config = dict(
    dataset='drawn branching plants',
    translate=0.06,
    num_classes=2,
    conv_stem=False,
    ema_decay=0.995,
    batch_size=384,
    lr_schedule='linear',
    final_lr_fraction=0,
)
Rows from block 2 of a small image classifier, named by matrix and row number. Rows with one number belong to one neuron. Each number is 128 + 32 x the weight over its row's rms, rounded and kept within 0 to 255. All counts start at 0.
After each neuron's rows are labels from the 100 images, of 14848, where the neuron reaches its largest size: "strongest on" is what is common among them; "lies over" is the class under the peak. Only what is clearly more common there than usual is listed. The data: drawn branching plants.
# u: gMLP up (value half) (model.blocks.2.mixer.u.weight, 256x256), inputs 128-255
# v: gMLP up (gate half) (model.blocks.2.mixer.v.weight, 256x256), inputs 128-255
# out: gMLP down (model.blocks.2.mixer.out.weight, 256x256, transposed), outputs 128-255

u.57 [128 174 128 128 128 172 200  56  93  93 188 114 203  94 128 110 127  64 124 128 128 128 193  64 128 161 128 185 128 128 128 127 161 128   0 128 172 194 117 157  86  76 128 128 128 118  98 101 128 128 128 128 193 143 128 115 128 136 127  75 161 128 128 128 128 128 128 128  31 167 128 128  87 128 128 128 165 128 128 156 130 128  94  71 137 128 128 159 128 128 128 128  82 144 123 128 128 142  74  79 128 121  93 128 128 128 106 107 127  69  69  76 128 140 134  83 128  91 128 168  43 128 136 138 128 128 128 173]
v.57 [128 128 128 247  95 217 128 128 116 166 125 128 128 112  98 100  94 123 128  81 128 128 153 128 128 128  65 133 128 147 218 128 128  81  92 128  94 152 128 130  88 163 128 128 176 128 108 129 128 111  95 128 179 128 128 128 140 128 128 128 148  87 128  69 128 122 107 128 128 128 155 128 180  91 166 128 128 128 128 128 128 128 128  32 128 128 128 138 128 116 100 130  76 139  94 128 128 128 128 128  66 181 168 128 128 122 146  93 128 156 180 128  77  39 128 128 128 128 223 128 128  93 108 128 128 171 128  67]
out.57 [128 128 212 124 128 125 136 194 128  87 128  34 128 128 128 102  62 128 128  53 128 128 128 128 114 128 199 128 128 128 124 121  94 198 128 104 128 128 128 128 143 128 128 128 160 128 128 128 128 128 128  84 179 108 128 128 123 148 128 128 128 128 128 128 176  50  88 116 108  99 128  86 149 128 106 128 179 178  78 128 128  79 128 118 128 128 128 128 106 130 128 128  75 128  77 128 128 128 128 128 128 128 128 138 192 128  66 115 128 153 128 128  65 222 118  43 136 128 139 184 149 128 128 128 128 135 131 128]
strongest on: night; white flowers; leaning right
lies over: foliage; wood

u.46 [ 59 105 222 128 155  82 123 182 192  78 161 100 162 128 231  67 128 128 128 159 128 167 126 128 128  87 128 146  61 105  83 128 140 125 128 188  35 128 126 113 128 128  17  47  88 128 128  86 128  90 128 146  77 128 128 128 128 188  93 128 128 128  67 110 128 128 128 128 145  70 168 128 128 128 128 128 128 128 160 128  94 111 168 184 172 128 231 128 169  96  80 128 128 115 128  97 151 128 162 128 128 128 102 128 128 193 128 128 128 128 115 112 128 128 165 128 122 128 125 128 128 128 128 128 128  51 100 107]
v.46 [ 54  94 134 128  67 128 128 133 128 128 128 164 128 159 172 128  85 118 100 170 132 126 128  75 182 128 207 128 128 128 132 152 164 128 107 154 128  87  87 128 128  99 128  64 128 128 146 128 128 128 128 128 148 128 128 122 170 189  66 142 111 128 128 128 128  84 106 128 128 128 128 128  79  75 161 128 134  62 155 141 157 128 128 128 173 128 145 137 128 128  62  99 128  64 128 128 128 128 152 128 128 177 104 194 128 128 128 128 128 150  68 128 128 174 195 128  96 174 119 128 128  84 181 128 128  70 128 128]
out.46 [219 171 128 128 128 128 125 128  22  81  86 128 149 128 143 180 195  49 128 100 124 129 128 128 123 128 128 128 128 128  63 128 128 128 128 156 128 128  57 103 164 128 245 125 191 186 128 128 128 128 128 128 128 128 155 143  71 128  81  64 156 174 223 106 128 131 103  88 105 173 124 137 128 128 128 128  92 206 128 128 121 128 128 128 128 128  82 114 127  98 128 128 163  85 128 184  69 128 168 128 174 119 130  76 117 114 128 164 187 121 128 119 128 128 100 128 128 128 166 139 128 128 120  83 128 141 128 128]
strongest on: night; branching: two-way forks; bare; narrow
lies over: ground

u.197 [ 89 128 128 171  91 128 128 128 128 159 128 191 128  74 128 128 128 128 101 128 168 128 123 127 128 128 128 128 153 140 128 128 128 131 128 128 182 102 173  93  97 128 128  92 163  86 167 128 128 173 128 128 222 128  31   0 185 128 128  80 128 207 128 102 128 255 128 128 121 148 128 128 173 128 158 114 128  72 147 126 128 126 128 128  76 175 128  49 128 128 128 128 128 208 128 185 128 128 128 128 132 113 128 128 128 128 128 121  65 128 122 128 128  76 128 128  85 128 128 128 159  85 164 212 128 128 128  89]
v.197 [ 74 112 117 204 128 128 128 128 128 128 137 128 128 193 128 107 128 157  21 128 128 100  29 141 128 128 128 128  74 128 173 128 156 128 153 128 128 128 128 239 128 163 133 128 180  99 128 128 128 155 156 154 128 162 193 128  55 128 216 128 128 128 150 128 128 121 231 189 152 120 128 186 128  96  23 159 141 128 202 128 128 128 128 107 128 128 164 141 154 128  85 254 126 128 149 128 157 144 128 128 123 157  84 102 128  44 128 128 128 128 128 188 128 128 128 171 128 128  64 114 128 128 103 128 128 128 128 128]
out.197 [128 239 128 155 128 128 143 128 128 128 144 128 128  70 138 128 128 128 107 142 128 159 156 128 128 115  31 126 128  58 128  60 108 128 128 128  93 113   7 128 128 157 128 128 149 128  97  92  93 120 128 130 167 128 128 128  88 128 112 128  94 128 115 128 101 128  99 203 128 128 143  63 128 128 195 128 128 128  80 172 119 128 128 128  86 128 121  77 128 128 128 178 110 128 244 128 155 128 128 213  76 128 128 128 128 148 128 142 128 128  75 127 128  64 128 158 229 176 165 128 104 116 127 128 144 128 121  56]
strongest on: green leaves
lies over: ground

u.235 [152 128 128 186  90 128 128 128 128  74 127 128 184 125  96  53  86 128 128 157 128 128 128 128 128 146 148 183 218 128 116 128 128 192 148 128  53 128 128 128 128 128 128 128 115 128 128 172 179  61 128 105 128 179 128 128 140  43 237 155 128 128  91  67 128  61 128 128 129 128 128 128 128 135 158 128 128 106 128 128 176 128 162  83 128 128 128 144 128  45 128 118 172 221 128  93 125 183 128 128 128  93 128 128  95 128 128 128 128 190 128 165 179 128 165 128 128 164 128 115  98  86 128 105 128 141 159 128]
v.235 [ 82  48 128 188 128 128 220 128 146 157 128 128  43 247 128 128 128  27 128 134 109 113 128 128 128 156 128  55 128  87  34 164 128 117 128  49 128 165 128 180 128 128 119 112 128  73  83 174 128 128 133 191 128 169 128 128  61  83 174 128 119 128 128 111  83 178 148 128 128 121 141 128 128 128 142 180 182 112 128 112  96 128 134  70 128 128 152 128 128 132 128  86 159  85  69 128 128 163 129 128 128 146  68 128 115 128 118 179 106 127 144 196 128 112 187 128 131 128 128 100  82 118 101  81 128 128 100 107]
out.235 [128 136 137 162  87  89  92 128  94 208 164 128 117 169 128 128 128 128 158 141 128 187  82 128 128 128 128 122 128 128 128 154  81  36 141 136 128 128 174 128 128 128 136 166 152  51 128 184 128 128 128 128 131 128  88 113 128 220 128  81 128 128 238 128 101 128 134 128 180  21 128  99 128 162 128 128 168 194 112 128  74 128  94 111 159 128  39 109 128 128 128 128 128 128  74 166 128 128 166 128 171  45 128 128  60 112  79 128 128 128 128 128 128 128 128 128 123 128 168 128 128 128 128 116 128 128  95 128]
strongest on: night; bare
lies over: ground

u.96 [126 109 184 102 131 182 128 128 154 137 128 128 128 165 128 146 183 128 128 128 128 160  87 169 101  84 128  65 128 128 128 128 128 148 128 160 128 128  76  12 128 128 128 128 180 128 128 124  89 128  54 210 128 193 128 128 128 128 128 128 128 128 128 128 169 128 170 128 128 156 128 128  68 128 128 128 128 128 181 161 128  87 128 128 124  77  71 128 128 128 128 128 128 128 187 122 128 128 128 128 115  45 181  93 237  85 159 128 128 129 159 172 115 128 128 128 165 179 136 128 128 212 128 200 128 128 128 128]
v.96 [116 171 128 151 128  46 128 128  86 239 145 128  26 128 128 128 150 105 119 198 128  93 128 128 128  36 128 128 162 128 173 148 121 128 128 128 128 171 128 128 127 128 128 170 123 128 164  76 128 128 128 128 217 128 139 128 128 255 128 128 128 128 128 128 250  52 153 128 128 128 128 115 151 128 128 128 128 128  62 128 187 113 128 128 128 144 128 157 156 171  87  91 128 128 128 128 128 128 213  80  62 128 128 128 128 106 128 141  90 143 128 117  77 128 130 128 128 128  89 128 158 137  98 102 128 128 128 145]
out.96 [128 119 128 128 128 112  71 128 128  42 108 104 128  61 197 128 128 128  99 128  90 128 206 128 128 128  87 150 181 128 128 128 197 181  82 128 128 190 128 128 128 128 128 111 128 128 189  48  53  74 128 128 132 128 117 128 128 121 128 142 188  95 128 128 210 177 128 128 128 128 174 137 209 107 128  99 128 234 128 145 128 128 128 171 128 150 182 128 128 128 128 128 110 165 128 113  61 128 128 113 128  67 140 128 153 128 119 128 128 139  52 143  76  69 115 143 128 179 147 128 128 149 128 110 128 113 128 128]
strongest on: night; two-way forks
lies over: wood

u.231 [128 128 128 128 128 128 128 128 137 128 128 128 128 128 125 128 102 128 128  97 210 128 128 128 110  47 152  87 114 128  99  85 120 168 128 133 128 128 128  60 128 117 213 128 128 128 128  58 128 128 128 105 128 107 183 128 128 128 114 126   9 171 128 128 128 128 128 128  91 106 128 128 128  44 137 128 128 214 128 116 128 128 138 128 186 177  81 128 128 128 144  88 128 175 128 136 128 128 129 106 105 107 128 106 128 128 128  74 113  80 212  79 169 128 157 128 180 128 167 128 128 243 108 128 155  15 128 102]
v.231 [128 149 128 128  94  93 128 123 104 128  78 128 120 136 128 152 128 128 135 128 123  64 128 128 153 207  95  54 128 128 128 104  83 203 130 115 128 128 128 135 128 128 109 128 128 128 128 128  95  77 128 128 134 126 128 128 128  47 237 120  95 128  80 128  54 113 162 128 128 135 189 170 128 128 181 128 128  84 128 128 128 155 157 135  90 128 128 128 128 128 126 139 128 128 122 128 128 128 176 128 128 128  42 128 101  63 119 128 128 110 128 128 132 128 139 113 128 123 201 128 128 128 128 128 128 120 128 196]
out.231 [128 128 128  29 179 128  70 108 158 128  95  63 161 128 128 128 128 128 128 126 185  69 128 128 151 128 189  84  84 128 128  86 119 128 128 128 128 128 156 128 134  68  24  68 128 128 131 117 109 147 140 128 128 128 128 106 170 128 128 128 128 128 128 101 128 128 115 128 128  94 128 140 110 183 128 155 128 159 128 128 128 114 128 128 205 128 154 128 128 128  64  94  72 131  83 128 128 157 128 154 194 128 162 117 128 128  68 128  93 106 128 152 128  86 190 110  82 128 128 128 101 128 214  47 128  64 128 138]
strongest on: night
lies over: ground

u.240 [174 128 128 128  89  89 128  91 128 128 132 136 128 158  57 128 109 128 128 128 128 132 128 128 128  67 128 128 150 134 128 194 200 128 150 183 128  80 255 128 136  85 128 128 177 128 128 161 128 122 119 128 128 128 167  95 128 128 128  81 128 128 149  87 128 128 177 124 128 128 128 128 211 178 106 128 128  83 128 128 172  65 151 151 128 128 129  44 128 128 128 128 200 185 175 128 191 128 128 128 128 128 128 128  50 128 128 128 128 122 128 128 145 171 128 150 128 128 222 157 106 199 194 128 128  94 128 156]
v.240 [ 66 128 128  81 128  64 128 192 124 128 128 165  59 108 128 172  47  62 192 128 128 128 128 128 150 125 128 128 128 132 128 128 128 189 128 200  92 128  78 133 122 105 128 128 127 100 128  24 128 104 128 128 128 128 128 128 128 128 128 128 167 128 128 161  42  94 128 118 128 108  88 128 128 204 128 163 184 104 128 199 128 138 128 128 181 152 128 110 128 128 128 128  98 128  78 128 128 128 128 165 128 126 128 155 128 224 128 128 112 158 129 188 102 128 128 128 128 128 128  88 128 128 128  68 105  81 147 128]
out.240 [160 128 167 100 128  80 128 128 128  50 128 138 169 128 128 128 133 128 128 128 128   0 128 128 111 128 138 128 111  96 128 128 128 128 158 147 128 128 128 129 144 209 128 128  75 128 128 128 191 106  62 173 128 158 140  73 128 157 128 128 128 128 128 161 128 128 128 128 128 128  60 128  90 179 128 128 168 128  66 128  70 128 123 128  88  73 128 129 125 128 128 129 172 144 122 112 128 128 128 128 128 128  94 170 171 159 128 150 128 128 183 212 167 128 108 144 128 128 128  81 128 114 128 147 128  82 128 156]
strongest on: night; narrow; bare
lies over: ground